Rows from block 7 of a small sound classifier, named by matrix and row number. Rows with one number within an expert belong to one neuron, the router's apart. Each number is 128 + 24 x the weight over its row's rms, rounded and kept within 0 to 255. All counts start at 0. Numbers have three digits each.
Before each expert's rows are labels from the 100 clips, of 14976, where the router gives the expert most weight on average: "strongest on" is what is common among them. Only what is clearly more common there than usual is listed. The data: babble in 24 made-up languages, each with its own sounds, syllables and stress or tones, from a formant synthesiser.
# router: router (model.blocks.7.mlp.router.weight, 4x256, trained with AdamW), inputs 0-255
# up: expert up (model.blocks.7.mlp.up, 4x512x256), inputs 0-255
# down: expert down (model.blocks.7.mlp.down, 4x256x512, transposed), outputs 0-255

# expert 2
strongest on: voice: child-like voice
router.2:158114097188157139080109149118136119105132106101103138146094146149115078131130171117125152119138153128163144147142150113082124122123113138124131137115093146102130140079132141132131101112087117119134141137103131096115135120127092117126134116123082122095148100147128141130105102122154169141116116144132196129127149116117137092127110124196129159145178144114149143105136105108119171147113118122077159135124185107139111129163123165083154132082104142116136110163096152122147203091114143098106165126073118129124152137129148085166080132123150114130167186109128109135122140118169124087128105151136126111085114111150094121122114145140086155140117147130111145148159092109145136122126157139126118111116139128143119171113133142146141127121103137093130132142109093069103170103132093
up.4:140103129142067129130170084122135092122123115127109141128148144124118088083140135136106095139114150147144120087138153126127148121133140108129134131123097140115139174128133096172116100101094182138106125126160121120140148119129163128145128097150170142114172142152088124107102116131148141111141092100118163121127133143130120114156110137094139172154083159113134130158133114146147107115103181137128070153133163125124133096119168119153126114150123143082142118117193138137115152148085136140136134193132124130102167144142107141125092111131114145103137069121133155077095154087117133156082116125141133163119127106127151120144112098095142122140126152079120120105142177122157154104126158128149145136219168118103101152111102131126106134111156138158136128126102158119119131110066116
down.4:121129131098154127127135133088067139122112100140114169119137146127106162071128095094139103121140123122119141130104136081126114131116159112134108132123145094132083148115155103142118132128098158117128104127117092128122129070123153126145129131164099156146115104107106113146125157169173153168164059131117113127147097148126112117105126159137090131107170118149159113111161136100118144144091105092166141118111107123130140161144132141143153157131131124154126130113185096128152127099081107130105113153148127126144094118137145089089111195087121137085099142122155167107149114157130148129132130160108087157143156184118170114142129114130123132113174095141123093143161118120156122162145132103126142159124169126160108133146089146118129110128138135094130157124173083158093122128190154
up.5:097154106128103089128104115157111161121123132145089166116124151140155119188107127100148108138138125128100138116105152099130154163124119069086128168092128152121150111122189119173177129160116098094158123090114119190133145099165161131124101122122102141133155153111094158133164117133109116140115143115119078134110115150113102113136081128101080128120123127143102121155122095132129121136091145087154099115125113151148082111099134133099159167117149141117194114145080104149111141131163119144114134129140168145088107135124101138119138115149123109120108105129107129091124118098156128115173130125108104082131166119080119126149142158080117151113148144154124136110141106145152126098144131174127153130124149146147137101127156138094110170143090158100110160112180145102142119101104144
down.5:150113150134143120166130127092164126134124109100141132130106147132133078131144129179125111139152111138124117102110145137159135100134130182146096096156126177170122172116141089108105133101144167124184141074126131115178170150112084114127158152097163096106168127138095184103110165143112136130183144132130150113117118138147120124131129146116166105110146159129109123130121182114145093108138119103106145134118144107154150146092126120148109135114098146157122081141135146117167131152122158143122116130160108088134127143097187079103121164110091121132110091105141113171073141119144128133154127113119126117121119134133133101141101095145129114170117138082110146118139123146088116125077091117097123132168144122105104116146109132085190105080154128122124116164104137155110131132136113
up.6:129099155140113079107169126137082113118154136138172115130118145124116133162147128087133118124134134152161134131088143134119173128135098109125119159120138111144129157170101116123089155142105132105140119118106116149105137130162156107122134110173100080125172105081122094103148127149171092122110129165146160095147174161130123127134108125149092151164135160144153160137141163138151147116145141097126111106061113108135120129106093143137078149100129119123105121168098102103111095082169134155108164157157119138086128145111117098176119106111133138095141188131077136136136145134150111107151083114142142138120145142125143126146108146133157136139132128136135122132117136105114125146149170131158146162134122154107115106136146159109152108097123121108163049099188122099101091119096097
down.6:109142146106148177138114162072145143144132139132115152085121133126127082126144166096144124170118094115095097120153148166107133159111185143133114106107094097136133117113110107108105063107037133125120091155104157171143116154140116164150096133077094128123131169167137127155114105117086104112095169137121080142153104119121144127134088133126142118141155131128127109114136137133158136094151166136130144118109108149150143112092125113118144125153161106125154142130142159105151130055129120127089156134156134130127159153102154107112137143143151137121142149116108137109139167135081129121155106138125141128164111120096120112120172129081125155126131143125106145122126134146186109160155093160129136105094127133131135135154102125161169147158084127152145091132095133153122144078129121
up.7:127071104157081159134189130103105097147121132115096134122112099154128069149140134145158153167112151154145125110133130098154144133129088144115093087116130122124146144160118117148126160174108125110104091126118156101142114124121140186140099133142172141117124125189137120136133149139137149119091117067101129116117182147129098149115129164117148097127150138135148113130125143137170155138166117112117120127147092120143100063145131106106107125115120121117096133112114146137083171170151150116087163113141134110145177101113096177150140152107122128098067151140130157145122137103129064137128113118095130129108087104152084137103118156104162139147126132160133134143124129142096098132107102154125117153108139128170165158151101116153128106139114120113135109147144108097100083126151148
down.7:137092136125103150145084135114162134155115110125113127125145118124139147114116110085125134106124133112144135134139153137089132135140099127205177162128144149133146115109114109086119104111148127159170131149168132148113135126115130116089091134109136135098151121120103110155115135107155112127147117148161103111187079203109093073115074102143080124112081143133175091125157118130118094156125131149104165143110156156130115145157103138147131132142134099099144114150134104084136107118126143119172153132135126122158094135130129076158144161132149155133138143098121115116134147161125142123120132140139147144138129190160125185157177097099110101082114103100102128108098135089122150126100131144111178158151106101091104125107124167105120122145096134120099142146160139143102151151099132
up.8:146137147074145127110108083094124134083141128154117127103126134112180129145154091080145089161099132163095151133114147136168104136155125149099144082141122131088159106111115111098150140116151071139097121140120119132136106123119127120131104109152132079172139101121108142167137132133130120149133097183117142119163115115154106100116093100123109115135106138151185128130128127154157090141169144134150128120126182116124117144131131164122126121105150162103150141107162090095139094154128135141143149131131115120105138138122124130122123124103137142108125097130129122100099147147176172155193137137115112164137108079095146145145129124131143091229160142171126105083095122123117142077080092115142122154104133133130131138147133122126158158141106141132127105097112163109110156105126148
down.8:146129155154128139111093098155143076117110154172167020176117153132144095110139142114139146093147123105118112085132113151086113177095129101100122139140107144143141193127157138074094135108121127128145150125091125155148126142124132157124159091140113111102137148142161118104173130114146135110150149120150117108139137133156148150147103123097139164107115153123100120082155128101157146162115123109102095132142088159096148128138095130169104174133097073142104115174108126123134147113136136158121111103143126097120079153136132167159132117161116106105114152130142194148125120153124122146100098140108138104144141150116129100130160136176096144102124152108166113101142136128143117144140147082132112089122103123140151118116130094148131133132123113126161100134112083115148131142140139
up.9:119112128147098134142094111154148156110152104125147110114112143133160106111095122107148176144146099142142131104159105156127131123092104123112147119143150144114070127141094079131133101087149101129149140162151114114156162155119133105140132143140161118133148120157104121150127144089182128173130156135093138114126130109149122133095087118155118118137165110127127128145145158131129145126139139100140102135131115101136117093077160131097114125119108158133103126126093150074188108175122075110126103114161186157137138114105145126152134117100129172072144132133081144184174116085126136104116117126089114133180093105136106154124122123106149144144124144110159116081103104129081154180147091134090151137155150173108128117116102105116162138126152121102114153142126100157149161154139160
down.9:148161111138134095129115154136207112153125116166128142166125075119099136135150119091109091115181154126132122146080162136176092135124161159125117149066111139111125127089159143131113173107113121107138106117122177132165083133116117135131133121156132120169119164095145120127083115162131128111105101138126092154084146130100150106145145143136139100120142118134160115105142119147112103130147109156109123135142102126127097176121125125180104145131118118121170115113121112123092156157138108161106103097143139170087104169134146107140107134131148137155133136151080114090091140134121105154106124165127152134107133090130136140154141121147102103113113113129105137092115114117094083119156132076117173128188150190133173125130157138101108121127104143122153133107129113135149127073127117

# expert 1
strongest on: voice: child-like voice; mains hum
router.1:168174123130110096138184094123069125173138089182117147114134124136117159130133080141144145157152128114117104145135106120118115101090126143110161108117137101123136105144097102145097125108181125144107130138171120163094136149140151102104142127125114145103120115149135130126115102117185132121085136114097118145119119111153110118144123151111164126108141159115149121179130085114145097134136107159125151154056139161114116120108166114143110133122118098100144123137100128131144117159112088179160099146148142083118132118113131195124104114118150128098119110075148101134121140127127115116134131167115129137096152168156089153150127152139123143134187101139150134107114128151129099147144088131151168183160147139132111098120118143154114147172101116112168119110152144138140067150151100
up.4:179126095110125120164147111149158145125103119133142116107094111163126083104099102118124143117128157151158088150183135106109144145141123130108092137142122115146115107129121120088115148066120100165146105153137103131123119103127136117128112115170085198120118124116147122113124158171079148128128167155108150121122105127122111181095160165115127101138173102128130133138113140151099170107170141147120098129127126165159123124138112160139162139079110138102161121114134129087123092133153137151151125122119147095151094070115139153178107125152138122129132117166130147070140137131089125123101158117105126136131178173106116113137141119111085133113117090154101131120107121122142119114164141136097117144126115144155168166180104147134133136102115139120128155117168104152200110095122100
down.4:116124132149071137127143125084164167144125115126160151089145119117153148105095109092123124158192124093080130127101080120138110143158128147118100144136168142142116152088162108119130099137118168102161132080184125098130149144153115121120142096099112079126141126152169132089157111177114121139119121143122131155125116118108130124158120101147110121114136109119091111140128149115105159139167132114127141141113166099101141101139127115098086137107154120124106151117151104171129135122172112108148131128154119156146115141145069129163090136141107130124117168102167105096097105105131142106104118120109112139148118127123155142142088181170136180152135092131160117108097068125103130115103123117148165141159134119155153139091142099196111110172165108151146139126113147147136097118118133
up.5:154131163175111081092134134126167113136116174120120101143130127142113128102166125109116113107145092132092133144115122067149098124083150138111162131159132132117177163134124088121152141159137131112107124163119153139051108155103144102123101128148115094149152152118121097133162124146112119141111130121138098108121130101124116127148085121134090114113086130124121097194148144137089133115108143143163117103093148115131115119166147162143157133119133119078146108111086146161156104097164083152127148140131135092150144148119106076130091151114164109138126188162096143116103132155116104139149179163136164137129147168134097125152145127177146127157119124139066123116135145121166083125128136118097110130118109133111130141148142099092120106139114093147121137164145155138115103163157129
down.5:135101105124123153098141112107092139155146114094103175133121133109131121144125107105106098121102106135082161118131159117103126114173160161157101153123133158162150108092118149125137121132087123158139130109169114145127163157126138105142144133115129151120135140165166109115108112117145185141136160167139139194124143112170141150088110101121143105143134113140127116054168115114087131126103098107101125160140133134086134127125090098117181138177110120163130145072124122118082104141125092088121152108115131156088170107111124140132154130106127125160135132122151160113104100134124167099142095116142148116175103090114145153130166097137138136148115125131150123107133114127149107111118112061110134142164142118129092104158138157161108165146135091171080138115150143127094127136175136
up.6:089155126074154123072138101129128103121128153129059172181133091103145139169122154128137140144127136123165178051139126137146090148153129141156116122157132200160167146127091145137087126152117100113135166129154141136129090160110131143129128095091134113140140164101103129103152111134115128108164149112126120134128122148078130121141115135110112127091135099134138130120088134117114091149095161131143114122131166126128091116134157150083105172103144102129120124148134129113175142178136119104141175162147099142108100102104103149173133129115137082101139124122126126132130151144121096109139124146079157158111110165088135120109110173129176142125125159142146192137098127124128156151118124117131121156121142148098092097147090128141125116120123116119123131127110097144152109134108157
down.6:146151144159102101172113122120120155097148143145115109148103152131141122163093098155191137120136119126119093128084100161098095156087135135105092099149173106119078133138087085118120127069126119116140139141156117124130155095141127142100100142117134145133122120095146167156154152096168119164125154124142105096113124095168148152116174161046113123142114113122122134141159156161175133100129123110101120155149107148163147178156114150147091102116113163114150135149150136156166141119133107146173127115098105125140139162121121111152127084082129132144148121133118105147114120106118180146123080138114115109131152128155124130129099164131117107122126100118098101137171137160130090120104119120110164126134123133076118113121097119132133157127129098178150102122132162163108089150136138
up.7:121124120136118134114157133152101152195111151124127101114138095165090111084122104123128104164169130124163164094076125100154110134171145132129129173176155130108140121160154113129123111176137116128102091148134096102184142135115133165115127159133083140123132114118113111120129162109167129090133113092137168140134087162117129128150123138148146175104167098175128174146158147100111118147131129101137155134099125134125136108126124085151088131135141125110130154146160145137142134139143122140132141139060135110130082158087136128147110124101137136107138098127140081109141102140130139151159098136068092129111111131085182146137099142100155157122143112086144097097128112146133086172101088109118150155128133142124143152098127121140116094083117123144161149159103137128164117105105128
down.7:162124109102206134110121144065123095069147123127135114123149119165112108155132110129119140104130120181129073102099123084149147104103157132094142151150123114126141135100098163132170149122134101067125090160156137128131155144152118123107131109138118153118151096125084147119138099152100141166154119166137122156115141112172131098122123105115102078138113124157134131148110124141098157132159112171120146134157158140121086129162085093135151092126141157154118136130131153158086127127138156150162167116166135113151111125102117133109142140119110112161105146153153135151080166135105138110147103159116119137139130136140134108084108069084107136137114150106149128142099121149120104165104125168121155100132114087142156166082115120101110159123105139164107135145135137162101149094127126
up.8:163162080156094128159127116082128126146146141084144114124125113154080134107135104128120160120106107118099149136158125118175125144126141119138133159144161149170154092142162072144143119150152107105158119144150106139109113131090136105107155075128135104165131099108165091139094147141085152155117099121157143109144176147134132124121077131167123124090099159149125132132132139094140115145155148135122156120077136131116135131142146151124130153105145108176114122118153159117125112138125137157113136121151116104128111113167096090109136118130126109148069120097150128162152117163130137130093144170114110114131139125176118093135128123158160107102116154114141163146095164113070088099113122122119115131129165135136077163048111131100162103145110112109132140132160161155114113134102174
down.8:138138136108159147110081126164120136141113104135108113141101137127137131152136127104167145111164123135097104150133176109107137157136149094142113145160130084122179131124131144090086113091104129124115125151110148142133152122128135122140141128122156132136133132149150162162142103081136177095141137122163134121125072072092119174142175102122113118090133083143135150122155148133080112097141131173136098157137111134106098099122082136158137150141099142124103142153105122152105122156097130154101126090066118133169149152134099119110180111168081136115160155108133140115068194084153110134141153102148083152098132128121129082161151127129122130106105115152161140145133128137141139108122127140159113129111100104136134116154126111112150139084135177105129132099121145115140186156114114
up.9:148083098123144124096060128122110145143126170090151150148121135116100103099136143136135140167111102091132166094112107145146139121145153110106127099120159082074143146168149153146182114093145154125124099100116111156120124101091156158169132131124116119118138128085097131150094130097079114137119149153135121106131126126132152111124100118165114136135145120126121147160110101079140162168098126134120140107120095180125115148126119120142130164143131140090141104135126106127149176092139119117138114128116120159108127120143159152138164137166154111149108108171194082119083091168106149111145147122116109174126115118088144149137146119111140131122134119139110140156171116100120109136085107155127097145150149147118086103158142146129112115156144149141149126136199162108188110097116140
down.9:141071140116166099078135119113121122146128134114146138113180152118092102136120185137125147134122153102146132119156125087148113131140111143128162138110140133142098108167140150164114150135107138115096109177100103159202112104139140149118138112143143101196149116158084133147134118155089114148143147133146142161097093176119111176119163131106134119104117163142149125133098125122160110114160104156102122124155121146120129107150136097156129078100145130094100145155104114143139107101118158140118113173122104141114120117124127166110149133103074075103123126125110091115094154130147129152140127116106136124198177119127146138125103108142112086113155139099155096096115140155161115130122134160169134117119160102124129145127061131146119126071157109100106092113108116134125145147145130

# expert 0
strongest on: voice: deep voice
router.0:102122133101156148091137096100140099072113104152128096090118167107141121135187153109123162139100142129108122128119124119163153174142103129129131109126102153100153156107162119112102122153145138098174106100092157133114092117150096125121121112090120104145162110151132148110097183122116188108121131106066117114161088113153116150135124103107101107161118128114110130101111128105164085122127117123133106105172079118150114124124102132115141158108118108121130161080151099153092110143136182161121100147120091142153138134100127119127124126125072158114125126146127130126141119092123121156125123100094116174109076096131212165109124115109151112153125121146148105134091094117096132117153112135140149117145128120129125061086127112130140141104128096134121140115118132087097112121148143
up.4:096130076142142132105128161128113160110115121101153092133130137128090175089117146101136128119082147088159142117108103101084166121117139145125145104141140129122147134114109148125122112115141103117125120144131126127126117138180118147142122152112096126103124107099158108100137132095111121172148094113129171148144139120122144141073150139133162098122110139148150140108117131170105126096141120075178099102122110092111151155109170126168111138103156152129136083177128074111112133126091131137128121128101126087082138137104084139110136152178139160103084113185098128125131141168123135092107191118140129120149117161100144159109070112166136106124122126157167115139090136131176126136183144108152154138140179156120133139106147124136120110144114162100136105150176142130143156125146139
down.4:100123111141161145110110102108169152149152093112115161097142093129128131158089129163131134126123088157141135129118151148110138126156135149144100139122070115137151131133132118130129077118135126137121159145161127140122137114139118107134075095125125121141114151159164101145145091159118105097090129143158139162167115194127121139126141091073096154119130157136111094085144135124184104170108134137112104124143116129116137160156131120137123110137139142147110145157124138120143147105153152149146155093167164145105086135141140162086095183138155082114120106091153146130095160177117127081111102150114118131109113138194145118158133103108105123140092151120111106135137101155100165132089094138088095118141138146117138114156123141168094150098102130148129084119110168117153122086090150
up.5:167127076134134129115089128120118083130118114103129134154097135116102120160141179168134162088103133107167114142126155099146115148078118123153136155178166143150104118151118113145115101107123153132124137140079127085073128179114116109125147181139111142143101142129105099159102139100129172107093162162111115164156173134144137130149170126121126087093128157133127084103129141146102132131104172116091131077124087125154115109143163118129133147166095128103158110151088136111137092155149107142142150116127143119149109129094143116129143120090120123133141123103093104107121142127140127113148149168125145139097173116117115131186126147163130139133096155158107114125206163135160111112101148090077131127111133148102092135124109117122103138142095080137121141136120132136134143133173121
down.5:147128162150105123096155104146156169151091146141129141141127112148127145132089121100104096164107120113153153109072135111137154111131130170161114130126142113094128140151156101154142117102113150119117108108139143121121114137093104131180172157117115145127100114127153153142109113150134145124129087153106162087133146125091114145087142098131184160142143129143119129134116095115115120144105138109147137127126129134073153140119074137108127150084130120187093107124134110129140137118135157096136139136079143146121163073126131106135118130097103133189186165169102096147143118138120144126114112136174131126154085135086122113095130166103135152093139171146065147107108070186112145109109086175123108114089138125106139175135123115101136150141167129149130118129158130132142108123114122
up.6:100099119071081132119102129126107133092094126103097134135116119123119124124147117118104137096114151117128134128119101157088136147117151144110083135139079115148094101151136117146144135145104089156128095130170108175175152099145119147151174117199121109150170105110105161160131154113122131140120138118119105100132122156196119128129084149135166110108121125100140080146137087117065124132139173168116174080157076146140111137155103122100113160130144104095100106147163111149113162123131106144168133118124162153112131140141148124149128132171124100119123137145170075101166109151139127084123150132111118130135132158139140098118163129109109126155155112160116124123134126110147126130129140146091150112156178137106122099163154165092100126179108123115158111151113134142132117119137135
down.6:126117119140129104141111123153151138129149134108134096111145094119158098079094143111141137123095104154115173145102106092164149114155109118180116092114118159129139180114167104155145124112117091149127159136093107120134142128166166123134106143071112046132086109090154098138065141102134119135108123097069135147106113117114146148128126137106094159142127162122153138144090162135156129117137133108119087134115128147153135167120184135124149113130102135133106095102129089137119119128186157151114136122058124112144125160154092122116156138136123110151180092149116158154101158143125097131140151138160146119099133110162098142128134117128157162140125138094110124109116095115098157123153127152153135141120089105175142172143144159112111147116094127127151160124154143135144130098148145
up.7:130203126115139131118116126170143152129156139070157109091152173081083135148138083116110137158131119130141158150127158145137126089126125104125142115084122107143132119130100125129106133126132137141122110131136119155103165128115096144138130131106126145141125122135133113094118140121099135143153127135148227154103177151112068124077172134153145079110096099118097105120131121145185130088132127151081137178100198150127139107118102166109103085140131168117121114129139140136135112122169147124127124145126157118119118169139124153095117137103121114144114169137140155136127154118101104138132140122131075128152132125079123141086138125139133107137113104109137176095128140108109145120133131177151116146168104072147119120151140116132128130152109087130155140130125138086108089133099099
down.7:126157145129157177136132119115112157118127123125120118164086156112138144169136125163125155108168114173134145138093147142117103103142127159112141080137159188133114090112117137118111117160122123135123126140116119122146137146125157091132103152173146094081121118087125117108104136119125140164129100140104086112125135151096167109178100176116115160130143118131135132106148144141121136142140125130140137107114085101121162143116095139102137123067100141111128159150142083100098095121145116123152129133158107121113155126129122096186096108177098104109139128146086101150145094161159150073115124152138113121133170097105120182193085131137141169111136113158110110118116151111122132115092112123135100104114094172147155136141115116149182085117120113123118131119096188116149122131174117
up.8:118156099141139102154132109146133127102154144080104090116119156126176145135167155126152094129125107095105120157126087145125112092126098102126161154114089141162172190130187143183090089140147144170170075151113128139097119158118124098141135093115169123151135142141146163123119125153137111099175149121142093114118140126180140123118108131114110133112120134104137141141155120150128101130097131137168139114133123138099111129093103106095117102127159123134088136132110131179099131128136112101140119108118108195154131076164042124059123103176092154094144122134102149128114162158098149153135148137151118115153116125108120141125149130094149133149131138118118124101138115125141148118096133122146135146136113062117134135097147127132127091134173113129147135142137133150125131133105123
down.8:097139156166115110152164166098102133171151127129114134117124111131091075103085128120108187148135112154154153133173155104132124141095136110159105091133139112131117121146118162112161127164103067084121121130132112102150151093135162172131135121133110133112106139100102098141112187106133131137106144135071115195120133129133118126162122128141121137113110144100115096098121117107108126137141109133100127160123169165129156140133159150105126193121108102163159115113130149097146098131140148121102099145140124109147149148099155083154135149144134113126130158123161127100127133114140102140116141107097146123100116121111133088136108146185176143107133096141106099124164160119139141143160108164100169100119168143124104111144125118122135121090077164101129078123179104105121131103136167
up.9:129128101108147151077122106132186126179147138132115131102172151102124147102147154113166115120112153084147114136139151150137154114127127151101147115176156126082147114138093134130144159139112112122147118163130139103100085106068155104069148138158135117110112129140134127146157121163111141150127138163072155134101128118123100186187124119138116121103167124110113120126110134107154107110133160159114099131110120131126137132125058090153127069110118140090129125128139144142133144126114091124118092138156095153113110114137131091165145096126180114130153134117103151122082149120150149099185100089095121141087148108115150175152103111157121130138141144129087174147107106084118160140132114100130112120114125154128113110149130174117146122128138134162159166111148124155153145131110111
down.9:132133128173081105123156123146098139109116129110151148136064100157141126114111144144124104083124113166158124117140128085088093154145125108125127127099111143140098125118157123143114124156143139136133122165104166148142178134105126133133085104129149143137173103129085147124117191113127114108124105124127137131161148123116208108109123172151208125121125118139115140104132148111097122128151105153144142121116132161162096113094165171115101150164153153119170133134107150139125102149144143133114165095122106127105130095089089150118135117117110111129073086159169116116109136147095106152113182142146125114148104179122114089134141107111124151157116135119121146113140105077118114133133120123094111124109137148119156109135119151136091131153076137131101132183109175096119115172142114

# expert 3
strongest on: voice: high voice; white noise; clipping
router.3:093136129128131134150085135150141142178119161163146107146152119142094115135139064108155092133110108113131131104142138162099123100145135125136107110096155111141084099118105113131140117116129174139100175138171086137138146188098108155119133121121127125113139157104079138138129098124108122149132106088148132150075164161124119126104114147137155112112130098159137132150153165150100131089134165127132131151124116156081118124145164111127131128192150124158094117099143154119160094141129097170161107123149124112144111101123112175115140079128119119144133115154134118112139124150173141128162149056139160129158138187158117097132144155162151144111138109122129186089131132134165112140090132150122132168120145121120127165143126129118149134121138166156163179142142147159137108092085127
up.4:105123160110168136108134175096157144151131144138123173168136110091132118137126140161138141124145129175130120181102157112137111137121172131097085087131127118156126133153143087108081080157110169184120176137116134108117150148113126105086085122103131082148115128100097104114122144066152080135136100175145152153127131123140176134134113102121110141104114146072101100145124155141124137136081099185126095142123152088147094126103116138111183106165138107101128122159092142104111132113148119146158168095110154117098108146135136132121113111149155130140174124150146150113110151134113147160158125108072118123102136134138143109106150131166150147173133102118144122136105156173128152131101123131124101130110147101132112077117124111141119105154141107131106108101153132130121156124157121
down.4:120136128164116131144101182174085137142151146103143120100132162151154150139119127141177111147144138124157112077144109124112122138126167129108070135098142122123137132123130109168140096118133127082116172103162100125135095125101121136117113086144157146109171105202124130144142134123098150163133136090140112119171074123093120106151166115131100129151128096144152128156155128123107114154128144105117088097122152125130133137105157145110132110060141129148108126114112099177084094120117074144087120163158136112164119098082140152113114098117128140076143120101140129171165118137120101121104112098144112130119112136136140159127086109106123138104123151095088159179144153119128138112128185128126125125137170084150137102144133161138123125108154155173161129110129136110136141149150118
up.5:136143115114131137131131102131157121184157118132125161137131116112109111161148114134147147064131134085124096140124112160145133115150115168154116120136076073183132138129136125199174169122134100137156100161142127080098100150154158116164122156134109147113091097137099102141151140074090106110143120130157105122087098136145130147140069134144182126124135091144114135093134108122145110124142113125153099146146150159137173138118124144127134160118095127121153113137139082074165138119123128140148120147156124123126091111174148137137138169121112106093128148144134132085094191132163111136137135115167104082164103090104119120130123123150140086117121135146122107146090084166124130142136176108125155111122123153113117152114100142105107110104116131115140143119148138086101160124115150
down.5:120146126119152107141125129121129119095100152078103121151097130127132141083125136109143069168111110142188147124098162157121135127133082163143134105082115124113136128133106115147119128118104139136108105129077089149129146155161095125135106134108157138128161100109149146134122119167124149138157115121122119129149116127123148100097127129111145154103140164104135139088153090191127126141116127130113121152116159107131127112118149166169213107121163170088104155130121123166120094148134133113113118128126098097147147141120117163078129138138110104115109099101118126170138152176108178148151144091118156107112161087157103135118088160145113150159157140140088137101143159126066172107113134147104137123111106120134131127108172103105161131107145157128118112127143191146099103153137088
up.6:139131147127122107163067112105137146091111113156129140118129091080110147094088155148121155101145099137141131181095107114120159113093095183102091096094118159091149104160113139108120143171142116161142129139115149105137120171122183145137103103129149120120113125102131143166141163091108090106124129136154064122079157126160150122103102110119144156178141091197121149126114168113119100105149089108125122132105143156160180113149102133146152148149133122114139113108127104168140142144134120105107143113106118125106133141141135151122075138132133130148088131143128162108138147138139153102121128127144144073126127131161126154130109137112129134131141122122136147135125125110111101157136099128094159134155119131124151140101174161153179139142175113112112116103086115158144086129138192
down.6:126120159127146133106157128132122144122146107098089102163147158147143123112154126106113096133153131126138138112176151149129105118132138078175178108124172142162100160107124106139125113161156106154117080080125098089111113144138131117127154110159110124139153116156137128139096126111134120129117127129136156094152140105101130151133098109108095144086134124104161091181109069129141143144131131123135173143150144102131123120110119117119163114145108126123165147138120107157135136130106147123189091105084108154140077105150101111106153122111112142086135139140153093113162075164119131131148112151109133146121121071161135146147157113067160137136154125143097111126112128107143145127140161154124117098165168113049122121083141132094124149138112180137131144114127087128095143138185152
up.7:127169124125173148145117128138137105133177116083108169081146128118152127133113144148078091121105139086159126153156115121147136112126120082145155109126126109165122125147108095096111137116156142108117165113123093157142117089102099100149164128132140131081142111108119108120144096131116075135111107138113087111102107122122156118137124136102112090108119168127139105132098115131113137142177150093184104148111114120145123157113147119139145173109122130138118124127137090096178152141099123160132119150097136136141201171119142123168142159107167120148163115119126142134117100141161143111075133140184158114152118103153177117169112117134129106104084134116126131167139094064176167104144108097146153110150148139123132146142139113112088155116093119139139104105088137116152146146120118
down.7:100079134094094139104098132149107119137101142151102112130123132103078136165117104118111128145099130156124140144124121113145104167106110183133145093179133136152097153104119148113124142164118158121190136081131106119147118134165160122109147111129129134123097143094134101124155128151102124130161143109136157118136127118131120128080132109091136152148124130123112139122171125126150104111113078120077136105172106140137191107142119134120167065135144135124148146125119147101148122139130149146104109168159123159126126092145120145194095116121123135165113157142147093178086139164136127101152124150087127113147138103093100154121139122080131131129198119116071122126118147123090117141121155114109113125121098143094145114110160146123126176153086146099134174143153125173112105132158154
up.8:080099137109146128162134137113111117142116121109128125118115192105120125113098111125120142136188148104165142098138141110119101142162157136116099078114112140140112141120128175115121144111117108148093141152103174119149097138102144121152120084075159146165130120152133126153109144120109127121097124091166095114121116149119147126156124094153084091143081118101113099106129106136097122167121127123168136163135110158103153135116146179134104127140194098163136141116149082160091143107152128137093154123129118197120141125100128161130150103153180154141118150150150124100139123105124106143132131143119091072117105132139159145104107136096135124106140126102129127074116060104138117153165079157094132112132118150160138141144106116116118135100127139122148132168171135118128172136152111
down.8:147138124138110149172157118107086127134151096154119087175143157125171129144148122147096147110113089140140117155153082126107184072117104166125158119126118110127114139127121128165050084139127158146129082116142094110129160146133131147109087110126123119148118132154176097128113128129123137133118127125112167164129124137114122134127107144105177150125149130123073147131090099131116132133077148112134133155103127106136124142134097135087113101125118125161167144111140096179178124149159110119140152101133164111129116112098141175162145109126123109102139126133104212126143145111141144140136125113166095150136129092085114137145142138121134093104130110108129162173101128116149104161106183092120096129114120133116146135168119116136097086110142128146135121089134114135145122150060141
up.9:118142152157093108121150132174164119163122150143146094167094136143124142124166096113082095147098152103106126130141140137174110123102119094164123126118162125120109142151101134102151133109106112136141138102126114132151119159124178143142095103125132140107136131142143209105116120101096131137118113091124114148121125155165113113106094131142139083171112112129088119110064078116158112116118168188138139166111115145150083132081121152105131136110125133160140131134133119132110143124146103154106133199124143128149132150150144112121080156132113159101147081087162098150097085190149107152152136162106141141151100110121143104116144099131127140147068155141115108160125148159143125118140124113120157102159135136150127140133108138117153127118101140114163133150124121133090126085079121
down.9:126111119069163148140150115083138145120106095129159133104100120110169110153129140156147089092133126132144159132104137098119106127088097140158124114119103137091131150105120162134123098141142098117154119143132135121089111157173167114139128140118138128121117133134149102095103121181160124092118151180105173118097133158142135118148164119134150147161134132109115131136136119168137099162113143138137121111149148125088133118151136110167126101117163122130145132124121156125122146097141164094135141089142138080167162161090091118146153121087119129111122132156089120127140144103113128111049145115135147103126152136159066144098125142142133123113173126118097122080104118068115132146115099115166100184149072153147127135140131141109157113112138154122062156156118131155164097142154161